A small audio-text matching model, trained from scratch.
Model: encoder norm layernorm, encoder layers 12, fusion encoder activation gelu.
Training: adamw at rate 0.001, 6400 steps, batches of 256.
Data: trained on simulated sounds of rotating machines with and without faults, 39062 training examples, 41.9 epochs.
Rows from block 4 of the fusion encoder of a small audio-text matching model, named by matrix and row number. Rows with one number belong to one neuron. Each number is 128 + 24 x the weight over its row's rms, rounded and kept within 0 to 255. All counts start at 0.
After each neuron's rows are labels from the 100 texts, of 14848, where the neuron reaches its highest value: "tokens" is the input token at the peak. Only what is clearly more common there than usual is listed. The data: simulated sounds of rotating machines with and without faults. In brackets: how many of the 100, against the usual share in percent.
# fc1: MLP up (fusion_encoder.blocks.4.mlp.fc1.weight, 1024x256), inputs 0-85
# fc2: MLP down (fusion_encoder.blocks.4.mlp.fc2.weight, 256x1024, transposed), outputs 0-85

fc1.333 [181 118 129 132 127 164 140 118 154 152 132 131 106 134 145 136 115 115 109 133 148 160 107 117 182 137 104 146 119 144  89  78 120 111 135 157  99 137 167 146 144 137 188 116 103 173 122 113 176  77 135 150 129 100 138  87 141 124  91 117 142 155 124  97 142 122 115 101 154 150 116 171 106 102 153 107 134 106 132 120 120  98 114 116 181 142]
fc2.333 [128 146  96 131 153 146 119 122 104 142 140 160 128 148 125 141  99 115 120 153 145 115  88 112 145 107 135 155 159 110  99  94 133 110 164 145 152  76 136 119 121 136 132  89  95 122 122 158 106 109  84 149 107 167 151 154 120 130  96 135 104 160 117 119 120 119 149 152 141 113  88 141 177 114 117 122 104  91 147 105 133 153 136 136 130 135]
tokens: "," (53 vs 16.1); "speed" (11 vs 3.3); "and" (10 vs 3); "quiet" (9 vs 2.1)

fc1.74 [122 133  98 173 128 120 128 126 148 109 155  77  95 132 155 165 165 148  99  99 130 134 107 120 106 124 123 142 113 129 147 174 177 134 112 137 158 125  98 110 118 128 134 162 171 147 113 147 129 162 120 209 112 168 123 126 157 104 199 130 116 117 127 113 112  87 115 123 120 135 151  94 158 124 138 151 120 125 170 153 138 143 132 137 116 108]
fc2.74 [104 123  83 132 128 150 116 102 145 100 123 136 170 121 124  82 138 122 126 130 121 167 107 112 132 136 139 103 135 108 127 111 114 134  86 156  69 112 151 158 109 122 126 131 100 100 154 144 116 134 148 151 108 113 120 117 164 134 167 107 131  74 125 103 144 194 113 113  70 127 186 154 115 119 117  85 140 131 159 118 126 129  87 145 133 127]
tokens: "-" (12 vs 2.4); "grinding" (9 vs 1); "a" (8 vs 2.5)

fc1.630 [105 134 156 118 140 138 154 126 141 128 141  97  91 127 141 106 125 101 111 100 153 110  89 153 124  96 141 155 113 135 143 100  90 133 102 100 165 132 109 130  96 146 112 125  96 139 134 129 147 111  78 112 122 100 175 125  96 125 123 101 158 138 179 130 149 129 139 196 118 150 130 133  94 140 128 171 123 105  86 145  73 134 161 136 115 146]
fc2.630 [140 145  97 132 135 107 112 128 101 147 133  91 171 110 138 124 100 126 139  94 136 162 157 144 141 121 125  89 134 109 140 122 152 132 137 115  87 142 131 137 158 144 128 150 119 148 124 111 129 134 105  82 175 151 141 191 113 150 160 141 114 106 177  83 115  95 177 118  35 108 141 134  71 141 134 128 135 161 117 121 108 124 107 158 125 167]
tokens: "gearbox" (14 vs 0.9); "no" (14 vs 3.2); "slowing" (11 vs 2.4); "up" (9 vs 2.4)

fc1.320 [161  98 132 182 106  99  99 106 167 140 134  89 135 143 170 110 112 170 120 132 134 118 133 129  98 183 123 118 113 125 124  96 129 134  99 162 157 147 125 111 114 124  96 143 165  79 145 132 157 106 119 134 115 157 126 139 108 145  96 172 110 138 159 114 143 134 127 135 151 156 129 159 113 179 115 136 132 103 127 130 177 152 142 102 132 133]
fc2.320 [ 80  88 164 143 115 143 121 147 107 107 111 123 148 129 142 146  95 121 144 133 168 124 146 148 139 144 113  74  85 135 109 164 135 112 148 110 167 114 141 158 193 184 128 127 139 134 133  97 171 115 131 140 162 111 133  88 134 129 165 120 100  99 128 136  93 168 141 133  83 139 152  82 144 120 149 112 118 160 129  94 165 132 125 116 114 129]
tokens: "thin" (19 vs 0.9); "<end>" (17 vs 7.1); "-" (8 vs 2.4); "in" (8 vs 2.5)

fc1.441 [122 179 120 145 133 129 139 188 131  74 166  95 148 119 122 166 139 137  83 123 114 153 127  96 153 108 134 129 113  90 135 137 164 130 125 134 145 138 102 128 139 126 131 173  87 145 147 121  98 112 118 135 112 115 145 138 158 127 127 120 143 167 128 124  93 101 102 128 145 137 131 150 143  80 100 144 154 163 105 120 124 122 149 178 146 133]
fc2.441 [ 96  68  89 104 135 154 108 144 108 134 105 149 137 143 135  95 124 128 106 118 138 129 107 132 128 158 141 174 140 139  87 108 183 122 120 103 127 111 156 133 137 122 129 153 100 132  56 155 102  84 128 185 143 159 132 152 141 105 117 146 140 129 156  86 106 135 130 108  88  64 146 106  95  98 118 121 113 126 158 105 109 163  77 128 123 126]
tokens: "gearbox" (20 vs 0.9); "electric" (19 vs 0.9); "thin" (15 vs 0.9); "no" (12 vs 3.2)

fc1.101 [146 112 174  93 131 186 130 197 115 103 150 161 173 146 170 123 132 145 114 154 111 145 139 119  96 145 121 143 154 166 133 128 131 116 133  95 107 120 130 188 154 109 131 130 107 107 106  96 135 104 128 117 124 126 181 119 148 152 135 122 135 112  82 105 118 121 104 117 176 152 129 118  94 135 165 164 152 105 148 110 180 148 141 131 101 121]
fc2.101 [133 139 121 133 164 122 126 159 132 115 106 129 123 157 142  88 109 142 126 109 130 124 144 142 134 117 126 131 129 130  76 156 133 161 165 123 127 105 120 107 148 102 133 129 139  84 133  81  91 146 154 135 111 120 168 143  96 124 114 205 126 122 127 108 121 138 116  74 104 169  71 139 123 140 164 112 100 125 147 125 123 150 114 141 107 165]
tokens: "," (61 vs 16.1); "slow" (9 vs 2.4); "and" (9 vs 3); "slowing" (8 vs 2.4)

fc1.131 [142 168 129  96 144 127  91 126 116  92 147 133 153 109 170  95 132  89 142 160  85 103 111 128 132 114 119  98 148 123 121 127 159 167 120 143 122 130 134 115  84 135 127 160 117 180 155 161 108  96 153 108 113 142 142  96 115 108 105 124 132 147 124 128  93  97 137 111 117 109 142 120 140 106  88 144 142 107 120 137 106 132 141 142 180 148]
fc2.131 [142 119 120 120  99  96 128 112 144 124 186 132 174 114 116 100 143 143 130 156  99 129  93  94 132 107 118 148  89 128 132 135 118 185  89 134  77 147 116 137 115 134 116 153 145 144 156 149 150 173 112 107  99 129 137 142 136 159 158 138 136 168 132 164 107 125  87 111  40  82 113 151 155 131  79 142 133 134 119 135 152 118 152 147 103 104]
tokens: "gearbox" (35 vs 0.9); "thin" (28 vs 0.9)

fc1.677 [ 78 135 135 169 109 179  99  92 151 129 170 126 122 171 165 138 137 147 147 124 108 119 157 159 148 141  97  92 127  93 121 139 118 133 148 141 145 110  82 113 171 122 148 136 104 165 164 121 143 123 104 148 117 100 128 124 123 101  80 122 142 155 109 124 117  87 115 164 147 147 109 111 139  99 134 134 120 155 153 143  89 123 132 110 107  94]
fc2.677 [116 101 117  86 158 132 118 107 111  89  97 132 162  95 128 150  72 117 149 123 132 143 120 129 135 147 161 160 133 140 108 125 141 154 114 118 107 120 138 147 152  94 110 117 131 127 114 134 149 109 113 166 121 125 151 105 111 133 168 145  90  71 139 139 133 150 155 106  53 131  96 107 151 117 124 131 125 116 163  96 132 161  90 116  82 157]
tokens: "gearbox" (9 vs 0.9); "motor" (8 vs 0.9); "no" (8 vs 3.2); "in" (8 vs 2.5)

fc1.250 [176 125 129 127  95 124 117 114 176 116 124 107 143 116 141 104 153 133 164 130 138  58 151 149 126 119 106 129 122 136 125 102  94 105 127 133 128 110 172 115  96  78 102 144 119 134 144 144 141 121 161 118 128 129 144 110 110 156 151 112 125 144 112 122 121 150 158 133 193 138 118 167 128 134 150 121 112 112 132 115 113  96 161 141 127 169]
fc2.250 [122 144 101 148 167 127 126  80 153 145 132 125 146 111  62 137 122  86 146 199  94 120  86 131 151  93 133 171 142 115 124  81 116 150 140 130 151 118 151 153 104 161 125 180  91 157 179 144 105 119 100 129  85 149 110 164 131 144  94 109 130 143 137 118  74 115 133 148 112 118 157 152 146  76 132  90 103 102 137 123 128 113 145 133 114 130]
tokens: "turbine" (18 vs 0.9); "speed" (9 vs 3.3); "gearbox" (8 vs 0.9); "quiet" (7 vs 2.1)

fc1.96 [134 107 150 156 127 121 160 128 131 159 151 107 107 104 152  95 146 116 138 126 145  85 108 122 127  97 133 120 157 126 124 123 112 100 122  98 137 124 110 149 127 136 112 119 126 123 114  96 111 103 133 131 108  81 156 153 152 159 141 157 112 108 128 128 141 114 109 155 117  98 134 114 141 122 124  75 171 138 179 134 146 143 124 125 121 154]
fc2.96 [136 148 112 131 143 140 154 117 105 117 136 147 105 111 106 116 135 133  98  98 121 201  76  82 167 113 145 181 123 117 129  85 143 160 131 121 145 124 153 125 109 133 160 113  92 137 150 185 124 118 105 164 116 110 109 155 128 115 149 110 127 129 148 140 142 127 120 193  99  90 116 150 143 107 155  99  82  98 131 118 108 130 125 166 109 122]
tokens: "leak" (28 vs 1); "speed" (22 vs 3.3); "quiet" (20 vs 2.1)

fc1.42 [122 149 132 140  89 132 108 157 113 134 147 158 101 131 128 163 144 111  84 114  98 121 106 114 125 117 144 105 138 130 123 154 109  97 133 122 138 118 134  99 161 131 140 101 102 131 127  89 125  93 176 137 151  69 143 174 172 153  90 146 125 123 142 146  90 127 115 152 104 112 145 109 172 146 139 153 159 114 126  89 156 154 118 100 134 101]
fc2.42 [138 150 143 107 119 137  96 100 164 118 123 132 107 117  86 107 108 158 108 120 108 102  97 121 110 117 133 124 140 128 125  76 161 160 116 126 120 153 164 103 141 126 120  91 142 164 174 159 151 109 175 161 134 117 156 144  99 137 122  87 100 148 139 140 132 155 136 133  84 125 149 145 129 116 115  81  78 115 147  95 158 151 152 169 128 146]
tokens: "slowing" (18 vs 2.4); "piston" (13 vs 0.9); "no" (7 vs 3.2)

fc1.123 [144 128 104 126 119  94 105 168 151 153 116 146 108 121 146 114 142 111 130 126 113 152 138 151 133 131  80  83 134 129 117 161 137 120 128 100  99  99  92 100 159 142 116 159 152 154 117 117  91 149 141  45  97 125 102 121 115 117 151 115 157 131 123 131 136 115  77 100  89 117 118 140 125 141 167 145 108 121  76 104 170 138 107 127 133 130]
fc2.123 [153 146 153 156 129 109 128 145 135 118 130 129 148  97 158 136 137 159 159 110 140 148 165 163 123 135 107  95 115 126 135 130 153 158 132 122 142 114 110 123 139 122 105 129 137 114 105 110 105 122 126 115 146 147 136 115 110 129 161 145 134 117 110 140 144 160  92 114   1 159 175 127 158 164 133 158 108 126 134 150 113 141 130 113 121 110]
tokens: "-" (21 vs 2.4); "<end>" (21 vs 7.1); "and" (11 vs 3); "speeding" (9 vs 2.4)

fc1.501 [131 183 143 135 139 157 123 108 174  90  70 135 115 144 140 158 135  97 113 110 135 141 136 107 104 119 144  98 117 155 116 161 151 101 188 123 124 161 145 121  92 132 124  95 147 129  98 128 113 131 145 143 104 105 110 172  96 145 140 102 107 100 100 114 111  80 129 147 154 136 114 115  99 144  92 145 128 148 179 155 171 108 156 136 128 144]
fc2.501 [161 112 152 133 101 134 147 137 114 101  96 143 124 126 127 168 134 136  86  74 168 124 115 159 102 118 113 131 133 149  56 119 130 161 170 161 178 143 121 133 156 156 150 116 123 126 113 105 157 146 109 117  96 131 187  70 103 108 115  89  96 114 125 145 115 123 126  98  82 108 131 144 128 138  88 154 138 100 161 165 126  96 119 147 146 153]
tokens: "<end>" (24 vs 7.1); "compressor" (16 vs 0.9); "a" (11 vs 2.5); "slow" (7 vs 2.4)

fc1.392 [127 156 112 106  98 108 135  84 128 175 136 132 136 116 120 134 121 122 151 116  94 161 120 111 115 107 156 161 126 151 105 115  89 149 122 132 125 124  97 154 132  99 104 133 193 171 130 158  95 139 121 142 112 115 100 126 139 187 131 137 137 182 171  81 104  86 129 121  92 123 154 155 122 127 122 126 113 134 119  96 138 126 130 143  96 134]
fc2.392 [139 126 152 139 119 100 146 138 121 140 132  84 115  99 142 138 119 140  79 143 117 163 150 106 153  83 132 118 150 125 151 128 114 128 127 135 144 108 141  92 148 130 143 112 167 135 129 100 142 138 124 121 137 120 101 119 135 142 103 124 135 124 139 132 162 126 137 120   0 153 130 103 123 112 131 145 107 153 104 120 153 161 107 134 136 109]
tokens: "reverberant" (9 vs 2.5)

fc1.183 [139 158 151 125 146 138  98 139 111 110 144 105 146  90 116 139 158 137 159 131 158 112 115 150 162 101 150 156 145 103 154 121 129 154  87  73 159  98 144  90 141 141 137 115 113 131  91 125 176 102 118 135 147 127 137  94 138  81 144 187  91 133 101  93 111 129 110 143 129 126 146 116 123  96 113 131 114 101 116 107 151 136 125 141 144 120]
fc2.183 [170 127 161 129  98 118 192 176 151 100 141 175 106  73 123 143 115 114 119 131  95  83  96 110 111 104 123 154 157 130 110  80 160 199 154 131 119 119 114 124 163 149 140 105 127 125 122 102  93 151 130 175 124 148 127 143 109 114  85 113 105 138 141 131  70 114 146 130  84 119 118 165 165 119 140  88 128 113 151 124 137 156 130 175 138 132]
tokens: "quiet" (50 vs 2.1); "slowing" (8 vs 2.4); "speed" (7 vs 3.3)

fc1.748 [138 109 123 126 155 150  83 143 122 149 130 128  74 156 165 145 152 158 121 104 114  77 115 108 141 124 126 103 128 142 130 149 117  89 140 121  83 113 157 123 135 190 121 133  95 124 140  94 117 164 123 125 193  82 133 135  89 128 137 119 100 128 102 105 137 126 134 107 144  84 143  55 147 112 138 148 118 153 114 133 122 139 152 145 141 102]
fc2.748 [126 117 159 123 135 145 121 152 163 104 122 125 132 148  79 116 134 129 124 154 118 119 146 126 134 121 154 125  96  79 135 109 128 143  55 121 106 127 112 147 185  99 138 151 134 159 115 131 192 128 122 130 114 135 137  97 168 104 124  96 136 148 112 136 118 147 149 130 116 133 152  64 130 137  99 162 147 142 129 134 125 123 135 165 117 149]
tokens: "reverberant" (17 vs 2.5); "in" (17 vs 2.5); "slow" (12 vs 2.4); "up" (11 vs 2.4)

fc1.646 [139 106 138 100 101  93 116 142 108 141 149 123  94 131 178 139 107 147 152 130 116 104  81 154 136 104 135  89 129 121 134 132 134 117 139 143 152 112 124 101 110 122 157 132 151  99 120 101  92 122 124 122 157 101 142 135 144 145 107 127  91 121 135 103 163 127 137 115 141 185 125 138 122 129 125 138 124 103 126  72 143 129 130 135 125 121]
fc2.646 [124 140 150 130  54 154 120 179 147 144 142 167 160 145 107 149 117 150 123 122 131 109 141 192 124 132 131 147 151 133 112 128 134 164 125  75 145 148 137 139 160 153 135 109 124 158 140  80  43 124 156 122 138 149 109 131 101 116 124 127  93 100 168 119 133  91  97 112  89 140  94  90  90 135 181 123 146 128 135 126 129 132 110 106 102 142]
tokens: "-" (12 vs 2.4); "fast" (10 vs 2.4); "speeding" (7 vs 2.4); "grinding" (7 vs 1)

fc1.664 [170 104  88 117 181  82 107 101 128 184 158 162 122 126 119 140 130 167 135 152 113 127 109 160 144 166 112 114 145 117 104 103 170 144 106  88 136 167 137 119 142 150 118 121 114 120 134 123  89 150 142 164 119 141 118 163 115 110 107 104  90 155 148 155 181 118 126 139 156 148 119 119 143 133 105 120 140 125 158 152 116 133 126 157  93 100]
fc2.664 [171 128 134 171 121 129 145 150 127 140  91 141 111 109 119 130 134 142 122 122 143 137 111 139 100 124 136 107 150 161  96  85 139 160 116 139 138 117 153 137 175 112 139  88 137 129  81 122 100 136 154  87 129 141 129 139 129 134  94  96 149 107 114 135 108 130 144 130  83 119 161 117  50 142 126  84 122 136 119 104 161 166  87 173 117 132]
tokens: "reverberant" (9 vs 2.5); "speeding" (8 vs 2.4)

fc1.46 [148 141 120 103 116 140  95 115 107 154 148 119 118 113 114 165 147 116 112 149 154  82 174 152 167 127 114 122 171 122  92 136 135 164 170 106 156 161 162 105 138 114 134 164 133 147 127 109 110 135 128 113 131  98 121 118 131 139 161 131  92 138 149 127 143 116  91 155 132 137 136 140 150 115 139 121 134 178 129 175  65 163 107  93 167 160]
fc2.46 [132 140 109 124 139 118 144 155 110 161 136 128 139 145  99 133 116 141 159 123  82 120 150 107 135  90 120 139 110  94 108 132 146 181 129 142 154 106 130 151 128 115 144 141 149 148 136 164 121 133 127 127 128 144 120 166 137 146 121 109 159 153 155 114 105 116 139 148   0 118 124 121 140 109 163 141 107 146 112 127 128 113 118 137 115 108]
tokens: "thin" (26 vs 0.9); "bearing" (12 vs 1); "no" (10 vs 3.2)

fc1.218 [143  94 134 119 131 135 123 100  94 175 135 122 120  86 134 117 102  98 141 136 125  92 139  91 147 151 150 146 142 146  96  78 111 102  74 120 150 108 115  85 144 148 155 102  82 144 146 113 115 114 146 107 140 101 128 135 153 122 115 159  98 112 108 129 106 158 137 141 185 115 123 133 117 114 126 108 138 124 136 107 134 107 121 124 137 165]
fc2.218 [146 109  80 120 184 156 110 109 124 129 108 128 125 121 103 130 150 120 125 120 131 110 106 121 172 154 123 146 153 121 105  85 124 130 106 181 165  99 158 118 131 130 118 103  94 154 121 179 135  97 129 163 118 149 124 142  97 117 102 133 141 132 159 126 129 133 103 160 136  92 128 130 140  97 140 123  97  94 157 111 141 169 151 147 112 136]
tokens: "," (52 vs 16.1); "slowing" (7 vs 2.4)

fc1.400 [143 123 124 153 141 129 152 119 128 113 142 156 123 130 182 190 114 129  83 152 158 112 103 176 118 118 122 110 145 165 116 106 136  97  99 142 117 133 117 131 134 108 103 129  85  97 130  88 145 109 124  76 137 125 155 149 145 174 102 132 158 104  94 129 121 134 135 123 155 140 113 133 129 144 114 133 152 106 140 155 117 118 152 142 147  62]
fc2.400 [123  82 136 151 130  88  89 155 126 111 105 107 136 146 148  90 128 119 152 124 151 108 123 146 109 140 120 149 171 110  94  79 115 176 113 181 136 127 127  98 154  90 132 167 179 116 133  94 140 114 128 118 131 156  99 123 142  77 157 123 108 172 139 107 157 117 169 120  91 151 112 147 151 135 153 133 122 145 145 127 121 155 122  89 169 104]
tokens: "speed" (20 vs 3.3); "leak" (11 vs 1); "and" (10 vs 3); "piston" (9 vs 0.9)

fc1.478 [158 137 121 127 175 101  86 132 145 145 124 163 109  93 199 117 132 113 111 132  96  99 139 108 137 124 128  91 110 129 112 132 146 109  97 185 141 103 149 114  91 149 106 126 115 170 133 158 141 168 133 109  87 127 127 115 123 116 143 175 126 121 147 133  81 118 121 101 141 122 134 137 155 101 128 142 138 140 151 127 138 127 147  96 161 142]
fc2.478 [130 117  95 105 128 116 148 110 113 159 144 135 191 125 149  87 121 163 142  98 113 113 122 126 127 120 127 140 100  95 127 157 147 123 143 108 137 152 159 138 129 128 168 158 156 146 134 133 111 155 116 113  99 121 109 140 159 130 169 143 137 110 144 141 152  91 101 118  74 110 119 126 154 136 139 160 157 121  95  95 173 138 168 102 124  89]
tokens: "gearbox" (16 vs 0.9); "speed" (14 vs 3.3); "speeding" (12 vs 2.4); "thin" (11 vs 0.9)

fc1.650 [190 155 152 137  87 160 111 109 170 155 178 120 121 133 108 100 137 112 114 100 129 152 116 145 159 136 128 113 123 125 109 110 131 100 143 132 120 118 153 125 128  92  99 105 112 139 132  99 155  99 122 159 128 110 113 102 181 115  84 143 143 157 154 155 124 122 175 167 153 150 121 114 113  95 111 139 106 105 155 122 169 100 194 148 139 147]
fc2.650 [129 147 143 133 114 118  98 148 121  95 180 131 122  79 111 192 109 115 141 136 135 151 133  84 119 123 115 104 150 137 122 117 141 104 169 176  83 114 120 127 107 139 152 139 164 143 123 161  94 136 136 107 108 152 128 139  89  99  91  90 110 167 131 164 123 109 157 128 129 138  78 118 136 112 112 101 140 143 153 132 135 164 144 170 113  91]
tokens: "," (74 vs 16.1); "and" (7 vs 3)

fc1.361 [135 159 156 139 112 138 107 106 128 115 145 122 122 168  89 156 116  97  63 152  81 117 126  91 152 128 107 110 131 116 153 143 107 130  91 101 121 106 124 135 123 116 128 137 127  92 113 126 117 101 116 122 134 110 175 132 115 129 123 126 145  76 108 176 154 143 150  95 136 162 128 120 116 149 108 173 128 114 134 143 148 115 110 119  61 174]
fc2.361 [123 104  78 143 169 121 101 100 112 164 132 133  91 139 185 147  97  86 103  99 151 123 134 138 115 159  98 117 101  97 107 119 159 121 148 120 118 108 123 150 135 131  98 141 110 121 120 128 115  94 103 154 137 153 150 156  99 117 148 149 137 160 109 105 120 121 142 132  76  93 125 112 121 107 126 104 163 133 115 125 111 172 136 119 125 174]
tokens: "-" (15 vs 2.4); "piston" (11 vs 0.9); "speed" (7 vs 3.3)

fc1.562 [ 89 106 121 132 106 145 131 153 139 155 163  87 135  94 142 156 136 128  84 201 127 149 123 135 112 120 122 136 172 118 128 136 145 150 105 143 140 141 131 131 155 160 144 153 157 145 139  74 111 117 142 141 112 137  64 117 141 155 129 132 128 165 142 174 107 118 121 129 139 113 119  77 147  87 118  86 146 133 150 111 124 127 106 138 114 122]
fc2.562 [136 111  99  81 162 108 111 152 115 134  82 119 170 140 149 117 117 150 104 141 149 127 144 140 108 140 114 149 134 124  74 122 174 113 100 110  72  98 138 133 148 115 126 159 135 137  63 148 152  99 100 157 142 137 128 139 153 137 146 172 108 105 125 146  96 115 128 101  82 108 145 110  83 139 127 114 139 114 135 114 112 140  83 132 139 145]
tokens: "gearbox" (18 vs 0.9); "slowing" (10 vs 2.4); "down" (9 vs 2.4); "no" (9 vs 3.2)

fc1.427 [104 155 126 124 150 116 130 123 149 100 153 149 163 146 150 122 138 134 115 140  96 113 130 103 141  77 134 117  99 148  91 134 110  92 119 123 112 180 145 101 124 133  96 105 105  78 164 166 184  97 148  78 106 131 171 114 117 137 174 138 139 162 171 109 125  88 119  80 137 140 128 120 105 114  98 107 116 176 132 141 119 144 108 139 123 139]
fc2.427 [109 156 151 130 130 127 106 124 123 160 118 150 165 149  62 135 156 139 136  95 104 142 121 168 132  69 110 137 146 126 114 119 141 172 144 163 148 148 130 103 135 138 146 139 118 125 134 150 120 115 121 135 106  91 167 119 145 155 141 121 149 127 172  96 161 113  83 111  24 156 159 149 145 129 130 138  97 105 105 168 121 155 134 175 120 145]
tokens: "<end>" (15 vs 7.1); "speeding" (13 vs 2.4); "air" (10 vs 1); "fault" (8 vs 3.2)

fc1.10 [167 118 111 122 105 135  96 142 159  77 126 110 128 134 126 113  87 161  99 114 118 149 140 152 107 151 153 133 158 118 119 111  91 123 162 130 166 165 129 106  89 138 155 146 129 104 145 112 111 106 145 130 113 112 181 109 125 126  92 122 111 139 113 105 135 134 155 135 185 166 134 137 107 119 132 113 122 106 136 114 119 160  99 161 186 151]
fc2.10 [106 133 121 161 136 118 134 141 137 122 130 165  82 154 134 143 139 109 127 123 128 131 144 132 103 131 155 123 123 134 138 117 122 116 168 118 151 135 118 134  93 157 142 146 125  81 154 109 112 150 118 126 108 129 144 120 130 155  94 151 155 128 169 162 143 100  93 159 152 114  70 116 137 141 139 130 138 100 129 135 142  88 127 132 153 102]
tokens: "quiet" (18 vs 2.1); "speeding" (11 vs 2.4); "slowing" (8 vs 2.4); "speed" (7 vs 3.3)

fc1.185 [152 111 118 140 109 131 107 121 150 116 134 131 120 117 121 146 166 146 108 101  61  57 139 139 126 128 145 136  97 141 114 143  89 133 130 122 135 143 130 108 118  88 101 137 128 151 127 147  88 104 131 108 136 125 127 124 141 108  93 101 136 120  96 100 145 145 174 141 172 163 123 166 147 151 104 128 113 159 165 109 101  94 168 109 132 201]
fc2.185 [144 148 171 109 125 108 151 147 149 136 151 175 123 163 160 125 136 130 138 125 163 124 113 161 135 147 111 169 139 129 134 110 129 108 169 136 141 104 109 115 145 119 123 131 123 150 132 140 127 147 106 126 121 106 155 128  76 138 130 162  98 138 139 149 108  93  80 132  81 120 161 128 174 151 105 109  94 147 126 158 168 133 120 129 150 105]
tokens: "turbine" (15 vs 0.9); "air" (10 vs 1); "speed" (9 vs 3.3); "slowing" (9 vs 2.4)

fc1.230 [122 130  95  94 133  95 125 141 131  87 137 136 136  78 169 133 139 106  93  95 136 139  54 127 100 117 150 150 110 154 135 134 116 132 108 107 114 117  94 144 107 143 116 143 110 116 148 138 105 113 130 139 157 137 146 108 149 132 114 151 118 129  88 147 163 100 116 140 149 130 150 129 161  98 145 134 119 100 122 109 169 123 186 137 106  94]
fc2.230 [127 153 130 130 121 136 145 136 133 144 163 148 149 127 136 125 124 116 151 148 106 117 137  95 125 136  72 190  93 124 147 128 148 165 116 116  94 131 105 122 149 150 132 139 136  94 107 143  86 154 111 106 129 140 156 163 133 127 136 172 168 166 151 149 102 170 127 146 130 155 120 144 114 117 166 134 138 140 119 107 122 149 149 136 142 132]
tokens: "slowing" (21 vs 2.4); "fast" (20 vs 2.4); "speed" (9 vs 3.3); "up" (8 vs 2.4)

fc1.90 [120 105 150 169 133 139  84 103 133 156 115 117  87 133 149 120 139 156 136 138 115 136 119 100 121 150 173 109 145 187 112 175 134  82  92 104 132 103 105 167 114 109 113 108 126 153 157 117 165 172 134 111 138  93 161 132 120 111 128 105 127 147  66 110 132 141  98 141 114 140 117 137 129 109 157 124 155 116 151 119 131 125 134 128 165 126]
fc2.90 [109 145 123 110 108  94 137 138 130 156 107 164 136 126 149 110 124 145 145 140 108 143 162 109  96 133  94  87  96 122 147 137 154  98 133 123 141 115 109 154 151 179 135 152 151  90  90 136 167 149 154 124 101 155 160 138 149 131 114 145 115 135 164 141 135 116  77  81  32 100 166 110 142 118 144 152 168 114 104 138 119 130 159 126 124  98]
tokens: "<end>" (24 vs 7.1)

fc1.421 [146 177 121 103 150 140 140 158  96 151 114 125 130 145 112 127 126 132 122 140 101 140 150 121 134 120 142 104 133 134 113  90 171 133 113 100 145 115 104  93  97  98 134 138 113 140 156 170  92 139 143 103 123 142 114 116 110 134 165 132 143 145 135 118 139 148 148  92 182 124 135 161  93 128 162 131 105 135 131 159 106 133 133 153 110 163]
fc2.421 [136 136 127 137 174 122 134  81 132 128 145 134 121  96  83  90 150 130 125 138 174 177  81 150 138 161 161 148 135 118 146 103 127 164 121 123 121  99 124 148 111 116 124 178  94 104 133 143 146 106 105 141 118 156 143 143 121 125 151 104 178  90 161 130 132 128 124 130  90  92 140 136  75 149 103  99 125 123 148 125 117 140 108 130 101 131]
tokens: "thin" (19 vs 0.9); "slow" (9 vs 2.4); "room" (8 vs 2.5); "air" (7 vs 1)

fc1.483 [123 128 116 109  71 156 108 151  80  94 138  91 156 146 127  84 129  96 133 131 105 146 154 115 155 104 114  96 103 154 134 110 114 146 106 147 102 176 130  90  80  99 117  81 122 148 130 102 141  81 128 140 144  98 134  60 125  81 154 128 127  97 178 129 114 171 175 123 152 169 180 149  98 138 107 175 173 137 143 149  83 128 139 163 120 138]
fc2.483 [130 141 126 142 150 133 130  79 159 134 170 126 134 138 100  84 160  91 116 141 139 146 121  96 125 142 110 159 101  91 131 117 106 167 108 119 125 124 111  93  78 100 110 166 119 108 144 167 152  92 114 161 111 148 136 147 131 126 122 126 152 138 195 155 154 110 103 178 100  71 147 155 121 117  83 135 127 124 125 137 121 125 144 169  94  90]
tokens: "slowing" (12 vs 2.4); "up" (9 vs 2.4); "gearbox" (7 vs 0.9)

fc1.65 [153 133  93 148 144 148 168 123 131 187 165 107  81 130 176 146 159 138  94 145 187 100  86 119 143 119 123 144 122  94 149 132 133 130 140 146 153 154 150 134 140  93 133 120 142  84 143  94 165 108 163 139 107 119 147 118 153 136 107 122 120 185 165  98 165 113  98 103 184 145 126 119 154 122 152 148  93 113 146 127 152 121 141 138  97  91]
fc2.65 [ 99  94 130 111 119 130 143  68 131 104 111 125 114 130 146 106 109 118 118 129 110 124 133 130 169 154 132 162 154 148 105  80 140 145 107 154 127 155 170 137  92  98 118 102 122 117 141 171 183 132 135 134 128 160 111 151  65 107 139 103  97 119 127 125 118 129 175 161 128 145 171 132 136 110 151 117  71 143 140 148 119 140 120 154 118 161]
tokens: "thin" (10 vs 0.9); "slowing" (7 vs 2.4)

fc1.349 [118  98 144 154 131 145 101 156  78  95 124 111 145 144 109  84 136 132 114 117 118  97 129 120 107 141 159 121 144 128 126 140 147 107 148 116 142  97 158 107 108 197 163  94  87 128 114 124 138 127 124 112 128  90 114 113 158 129 149 123 131 100 112 159 152 144 122 123 188 151 108 118 131 137 129 120 137 160 116 119 156  90  74 130 139 115]
fc2.349 [137 158 184 125  88  87 153 168 141 147  97 157 144 143 177 145 137 150 144 138 115  84 150 166 103 104 135 120 129 179 157 185 114 133 162 124 139 154 115 125 118 157 148 164 157 141 117 122  84 174 145  93 163 119 155 132 129 153 139 128 114 137 143 152 119 114 116 107 121 121 105  89  93 160 134 136 171 152 115 158 158 104 125 126 147  90]
tokens: "speed" (21 vs 3.3); "quiet" (19 vs 2.1); "speeding" (9 vs 2.4); "and" (8 vs 3)

fc1.634 [135 175 126 133 111 146 157 160 114 118 140 112 161 117  95 135 163 102  78 104 137 139 158  97  95 173 134 119 134 169 124 100  92 135 134 170 125 170 132 125  76 120 107 139 100 136  95 138 121  98 127 148 105 120 130 129  89 114 129 114 113  83 147 137 118 160 162 139 172 133 157 131 118 143 118  93 186 116  99 105  86 115 115 174 110 127]
fc2.634 [122  94 114 160 168 160 148 126  91 159 111 126 155 143  67  72 142 124 139 132 145 156 117 153 136 131 133 125 155  98 135  87 140 129 148 121  86 105 137 126 109 116 126 166 103 118 133 150 191  98  90 186 134 112 114 161 151 117 139 150 144 119 144 105 105  86 121 135 112  93 159 127  71 137 105  90 112 148 143 121  90 156 120 131  97 135]
tokens: "slowing" (15 vs 2.4); "gearbox" (10 vs 0.9); "slow" (10 vs 2.4)

fc1.237 [164 123 144 125  97 144 134 111 140 140 152 114  60 146 109 116 156 111 132 107 105 122 101 107 134 145 134  67 136 130 138  48  97 118 166 115  91  96 106  93 124 153 106 139 117 114 118 127 131 132 153 111 172  99 130 150 151 111 144 136 102 123 119 109  84 127 138 137 149 102 128 104 126 136 105  99 137 152 114 153 163 165 149 147 181 190]
fc2.237 [152 111 148  96 147 154 146 178 121 114  82 127 135 140 122 140  99 158 104 107 143 144 137 101 132 154 137 153 144  97 121 101 149 137 124 144 159 113 159 122 157 128 122  60 112 103 128 114 136 119 127 132 124 154 133 118 137  99  86 123  93 114 125 110 130 128 126 122 113 153 156  91 154 120 133 117  97  72 172 109 116 180 114 108 130 176]
tokens: "leak" (24 vs 1); "quiet" (12 vs 2.1); "slowing" (9 vs 2.4); "speed" (7 vs 3.3)